A small model that predicts escape time at each pixel, trained from scratch: encoder widths [64, 128].
Rows from block 3 of the encoder of a small model that predicts escape time at each pixel, named by matrix and row number. Rows with one number within an expert belong to one neuron, the router's apart. Each number is 128 + 24 x the weight over its row's rms, rounded and kept within 0 to 255. All counts start at 0.
Before each expert's rows are labels from the 100 images, of 14848, where the router gives the expert most weight on average: "strongest on" is what is common among them; "patch colour" is the nearest of a few named colours to the mean colour under the peak. Only what is clearly more common there than usual is listed. The data: views of escape-time and Newton fractals. In brackets: how many of the 100.
# router: slot weights (encoder.blocks.3.mlp.router.weight, 8x64), inputs 0-63
# up: expert up (encoder.blocks.3.mlp.up, 8x16x64), inputs 0-63
# down: expert down (encoder.blocks.3.mlp.down, 8x64x16, transposed), outputs 0-63

# expert 5
strongest on: burning ship (36); grey (35)
patch colour: black (100)
router.5 [107 127 136 146 129 147 162 133 116 143 132 166 113 153 114 114 126 127 140 142 128 106 138 185 142 133  75 117  94 154  93 168 132 179 146 103 108 161 123 113  91  78 125 139 116 112 134 141 145 108 117 111 105 114 136 150 125 109  97  87  74 131 152 151]
up.4 [116  79 106 104 117  80 121 128 151 138 127  92 104 105 122  85 138  98 126 144 163 149 113 150 108 102 106 146 118 118 123 137  98 102 142  93 134 133  90  87 147 126 123 130 142 121 117 143 149 143  84 128 150 144 119 119 174 101 125  82 104  72 146 117]
down.4 [131 111  78 179 132 117 127 148  98 105 145 122 100 191 134  99  98 156 146 108 104 124  94 153 138 134 115 140 164 136 100 125 144 147 130 114 114 158 131 144 117 141 155 129 110 126 140 112 151 113 111 128 141 176 126 103  80 132 119  87 136 182 139 158]
up.5 [100 184  93 148 120 161 139 160 100 105 133 147 111 119 160 133 125 134 168 156 133 111 107 153  39 122 108 109 132 132 166  98 139 156 143 103 138 113 115 130 130 116 111 117  78 126 131 143 136 146 116 101 112 124 156 140 138 123 109 107 108 110 106 101]
down.5 [125 137 116 116 140  98 103 153 132 136  97 181 113 136  90  89 146 163  90 130 108 120 136 129 162 118 123 105 146 100 190 161 112 129 101 139  90  83 101 151 145 147 139 127 114 108 130 164 134  89 102 109 138 124  73 122 141 121 126 146 106 137 145 122]
up.6 [161 126 160 106 106 105  96 117 153 107  94  97 124 114 109 150 128 123 133 108 123 144 159  62 137 160 170 129 127  98 171 131 129 116 112 138 151 117 142 165 160 133 136 135 137 122 100 112 123 142 121 134 163 141  76 143 159 169 155 159 163 154 129 112]
down.6 [142 125 123 151 129 131 131 155  81 148  82 126 132 131 129 136 128 127 133 174 152 127  90 102 138 170 108 133 125 103 165 140 144 129 170 110  97 152 199 116 104 132  99 130 156 116 125 107 124  85 113 155 144 154 187 122 124 114 117 113 114 145 159 138]
up.7 [110 104 125 150 111  99 117 135 156 150 152  86 122 117 137 173 135 115 113 139 129 141 112 120 104 143 169 153 143 111 122 124 107  93  95 173 159 105 132 120 147 178 148 134 123 113 126 104 105 114  85 135 159 113 152 102 109 162 158 163 148  90  78 122]
down.7 [ 93 109 147 123 156 115 106 144 122 123 131 119 158 105 113  73 176 136 128 132 121 111 128 107 110 143 126 109  81 122 153 157 119  99 108 163 129  73  75 122 133 159 128 112 128 127 117 141 109  88 146 114 160  98 128 157 180 130 134 174 109 120 125 113]
up.8 [122 112 139  93 119 141 159 107  98 166 157 178 130 141  94 146 156 106 156 136  94 106 127 116 129 126 154 152 117  94 127 135 148 126 117  77 122 165 129 101 143 135  91  97 152 113 151 101 129 152 159 131 124 117 147 146 133  96 131  61 114 103 149 152]
down.8 [114 147 102 133 102 141 149 117 133  99 166 100 138 126 125 146  99  95  96 115 154 159 105 128 163 135 150 159 196 120  92 126 145 139 124 105 134 193 124 130 122 127 116 125 130 142  73 128 152  74 156 127 142 130 134  79 112 136 132 110 132 125 117 147]

# expert 7
strongest on: cool (63); sine Julia set (29)
patch colour: blue (45)
router.7 [122 134 121 138  78 120  82 103 138  87 136 114 156 127 132 160 117 138 131 113 113 129 129 138 164 154 143 119 139 130 153 116 136  16 166 100 107 139 124 131 160 166 136 129 128 139 140 151 112 140 107 149 113 122 141 152 166 153 118 132 134 119 137 138]
up.4 [105 135 171 130 115 159 147 136 128 115  95 125 135 152 146 125 129 138 115 116 168 112 171 127 102 148 124  94  97 155 107 145 143 159 144 156 169 193 168 161 143 122 152 166 161 144 119  92 154 157 132 156 132 135 141 142 144 121  91  95 122 137 106 124]
down.4 [ 93 145 176 160  85 106 143  90  99 144 103 139 157 146 115 109 138 106 148 173 114 106 104 136 153 174  93  83 156 142 127 123 135 121 119 121 126 157 124 140 154 135 136 152 155 103 144  66 143  87 134 132 111 149 113 109 131 121 137  92 121 128 141 109]
up.5 [109 115 149 152 152 156  93 165 128 113 115 139 135 107 137 126  97 160 179 136  82 114 118  85 137 161 133 102 166 136  82  78 135 118 129 104 126 140 151 130 128 134 135 147 139 142 151 137 134 138  88 118 133 158 131 133  95  79 150  90 160 134  92 117]
down.5 [141 124  82 141 131 118 104 175 147 116 163 158 154 102 137 137 106 104  74  94 129 109 120 130 104 112 144 147 103 110 106 174 121 144 161  89 161 157 147 132 130 140 107 116 133 126 111 151 153 161  87 121 129 119 135 149 176 135 150 120 101 157 149  94]
up.6 [ 98 113 135 114 142 149 164 163 107 109 120  91 138 160 184 115 166 152 146 156 111 102 115 165 136 106  79 125 125 143 114 111 115 135 159 130 146 116 145 159  95  67 153 146 116 127 128 132 135 143 148 173 127 142 122 131 137  91 138 130 100 118 121 174]
down.6 [101 156 122 126 128 110 113 127 137 134 128 118 131 185  89 137  84 138 124  85 138  74 121 141 102 114  94 113 106 174  93 172 108 149 109 129 122 102 151  97 164 155 131 135 139 132 124 130 111 140 118 117 130 107 162 115 116 159 115 131 116 168  91 172]
up.7 [ 67 117 158 116 164 109 164 121 158 153 131  97  85 154 129 133 166 119  89 130 116 124 150 120 143 138 144 148 113 115 119 159 127 166 147 181 164 112 135 163 134 119 119 108 166 153 129 127 145 116 121 110 145  98 159 140 152 153 157 139 149 165 152 137]
down.7 [109 166 156 137  99 131 130 120 133 130 118 149  90 113 126 113 146 118 179 141 145 173 139 114 140 170 115 151 187 117 111 124 138  81 105 113 125  88 136 127 144 125 108 137 150 125 130 113 126 151 129 136 124  67  83 106 114 104 124 161 123  75 105 126]
up.8 [193 132 145 108 100 124 119 114 149 125 163 110 175 148 128 117 127 150  99 109  81 197 120 126 150 123 140 148 176 105 146 143 128 118  97  91 138 124 117  81 120 150  89 104 135 112 104 157 122 138 128 114  89 127 123 144 129 113 156 123 119 138 112 123]
down.8 [153 107 134  87 107 127 118 129  69  83 122 156 166 145 109 107 138 162 151 124 155  91 118 111 103 143 119 103 130 123 185 149 151 114 147 146 135 139 153 116 124 124  96 106 124 100 124 183 141  94 147 115 112  87 138 128 135 117  90 150 131 115 160 144]

# expert 2
strongest on: dark (99)
patch colour: black (100)
router.2 [126 123 118 134  96 156 116 134 110 133 135 190 129 143 115 113 135 166 168 125 140 109 123 115 127 165 120 114 125 130 112 163 136 212 131 113 146 153 129 105 144 113 106 149 146 151  91 140 122 142 150  91 120 118 140 133 146  84  99 131  79 166 152 142]
up.4 [102 137  84 147 150 123  85 113 158 133 176 104 136 111 144 139 116 125 123 146  93 111  93 159 142 136 134 101 157 123 132 153 131  89 136 145 137 130 125  94 142 142 105  92  87  88 161 101 158  99 139 133 165 146 115 104  74 105 130 116 147 100 125 145]
down.4 [136 150 149 112 128 152 111 110  97 152 145 126 128 127 123 113  98 148 116 114 156  90 127 112 173 130 163 152 131 105 144 116 141 141 147 116 140 117 196 108 136 142 101  73 131 119 117 136  91 149 120 126 138 105 141 197 104 128 116 131  66 124 112 103]
up.5 [179 124  98 165 142 132  95 133 102 123 149 134 108 124 124 121 155 108 104 156  98 137  94 140 131 142 153 150 146 128 121 132 146 103  94 126 100 100 105 106 107 103 146  91 115  88 175 183 143 113 109 137 129 141  97  89 109 130 134 125 187 152 124 118]
down.5 [108 189 151 156 181 132 126 109 117 123 136 129 146 116 140 129 135 121 140 141 166 108 137 134 145 124 150 148  98  94 133 123 126 127 134 103 168  77 180 131 142 130 132 119 108  98 157 129 110 122  96 131 139 172 136 181 144 116 106 165  87 150 120 161]
up.6 [140 191 114 116 134 183 143 102 126 150 166 130 123 146 172 124 102 129 196 119 168 139 134 176 126 130 109 113 134 158 119 121 144 156 131  89 121 127 157 142 152 108 148 117 105  94 121 166 133 143 105 148 123 128 103 124 119 120 101  88 129 127 112 123]
down.6 [123 118  98 141 126  85  97  75 134 106 165 122 131 144  92  96 143  83  77 161 122 116 133 158 136 121 123 112 136 154 104 124  96 125 150  95 124 138 103 141 147 151 116 115 127 147 172 122 133  84  93  90 159 154 167 101 122 122 119 104 110 131 137 130]
up.7 [119 126 114 117  98 137 112 151 123 102 122 123 130 110 106  86 114 106 124 148 199  92 105 165 110 103 116 122 114 138  94 157 124 150 139  99  93 185 106 120 114 118 135 159 101 115 148 133 136 133 119 125  96 159 152 127 116  81 114  89 117  89 108 152]
down.7 [113 105 139 116  86 133 108 156 128 132 110 110 157 151 127 106  85 144 116 131  98 156  95 163 139 121 120 113 158 140  94 119 151 147 125 129 137 193  81 115 123  98 183 156 102 118 136 132 109 109 156 136  98 156 110  74 129 121 144  97 118 146 135 130]
up.8 [132 149 166 101 181 147 135 114 166 140 178 131 158 125  89 146  79 152 105 123 140 150 144 141 143 153 125 137 127  98 116 124 130 150 174 133 144  95 139 144 170 124  93 108 122 147  98 128 104 127 148  94 130 127 167 131 157 105 171 128 105 139 157 122]
down.8 [123 130 124 118 134 136 130 138 120 105 115 124 154 162 134 130 168  95 163 123 103 135 163 126 113 139  98 102 124 133 125 128 138 145 107 129 113 131  89 102 125 114  72 159 143 127 178 113 145 133 157 102 125 108  68 117 118 139 143  87 189  88 145 172]

# expert 1
strongest on: pastel (87); Newton basins of three roots (48)
patch colour: white (85)
router.1 [143  92 139 135 118 109 114 107 156 127 134 113 146 109 174 154 146 151 143 106 122 166 155 112 132 145 175 134 203 127 164 117 119 119 109 155 137 112 146 130 141 164 118 108 132 147 120 115 130 152 158 137 145 132 128  89 144 145 148 172 135 135  57 116]
up.4 [146 155 112 127 104 126 102 175 118 101 106  69 140 150 177 120 113 103 154 134 135 141  99 148 107 133 129 124 189 113 112 105 101 134 116 174 141 125 123 158 133 124 133 117 120 136 126 112 136 173 147 155 135 162  83 119 144 131 127 136 166 148  88  98]
down.4 [108 115 114 112 151 108 151 167 145 121 129 123 180 127 140  88 138 144 115 129 125 114  84 119 145 183 148 163 114 124 121 147 120 155 128 110 126 122 125 137 122 121  86 131 143  77 128 112 194 123 143 130  98 166 143 160  96 142 147  73 136 154 133 124]
up.5 [125 130 149 149 136 151  96 146 123 139 120  91 148 142  79 153  80 141 146 144 130 136  87 116 122 134 122 129 148 116 107 137 114 131 151 136 130 160  93 115 121 111 152 157 103 109 159  80 125 105 102 122 117 190 145 123  84  96 115  91 141 125 182 141]
down.5 [139 104 107 122  79 114 117 126 142 139 104 135 100 148 115 110 107 103 152  99  71 135 143 118 113 139  75  98 134 144 130 107 167 152 118 166 144 134 123 137 148 142 171 140 162 156 104 180 122 109 128 132 132 112  99  90 141 136 177 122 155 110 158 141]
up.6 [120  78 169 123 147 126 165 119 167 114 169  97 133 117  97 105  90 126 147 126 131 139 122 139 118 127 111 122 107 110  93 127 120 146 154 112  66 138 156 106 115 150 112 172 133 171 134 120 126 130 145 137 110 120 198 117 132 120 123 139 119 159 140 170]
down.6 [124 148 141 100 113 137  99 133  88 114 134 144 148 153 123 110 142 136 101 151  71 102 160 141 110 111 115 100 156 128  91 109 150 108 109 149 173 118 124 158 116 101 129 163 123 105 100 138  81 100 121 166 118 109  75 129 152 121 170 123 104  99 120 141]
up.7 [121 148  71 155  81 113  74 154 126 173  55 132  95  86 150 130 141  99 107 146 153  99 111 119 110 122 143  98 145 138 113 118 150  88 113  94 115 136 117 113  98 127 147 119 156 124 167 119 141 131 139 140 127 141 124 147 135 122 113 130 155 132 133 127]
down.7 [105  93  91 156 127 142 145 132 158 122 112 121 111 107 131  91 108 113 115  73 178 147 116 135 143 163 116  96 163 124 137 172  83 139 123 126 122 145 120 108 153 156 160 142 134 125 102 140 158 145 114 116 125 108 156  76 140 146 132  98 174 154 113 122]
up.8 [125  89 157 116 153 141 162  93 130 157 177 142 136 160  91 130 138 149  67 125 123 158 126 110 108 123 128 144 107 119 128 157 159 147 145  82 104 118 124 124 140 136 115 134 126 151 137  87 119  73 102 122  70 154 167 129 126 132 144 142 111 119 147 141]
down.8 [139 175 139 107 133 163 113 115 126 112 154 120 133 107 143 174 157 170 159 135 124  84 158 123 144 101 137 144 152 115 145 111 131 130 163 112 167 117 136 151 127  82 132 136  99 100 138  93  84 154 132 118 115 133  87 148  96 105 116 172  95 106 126 114]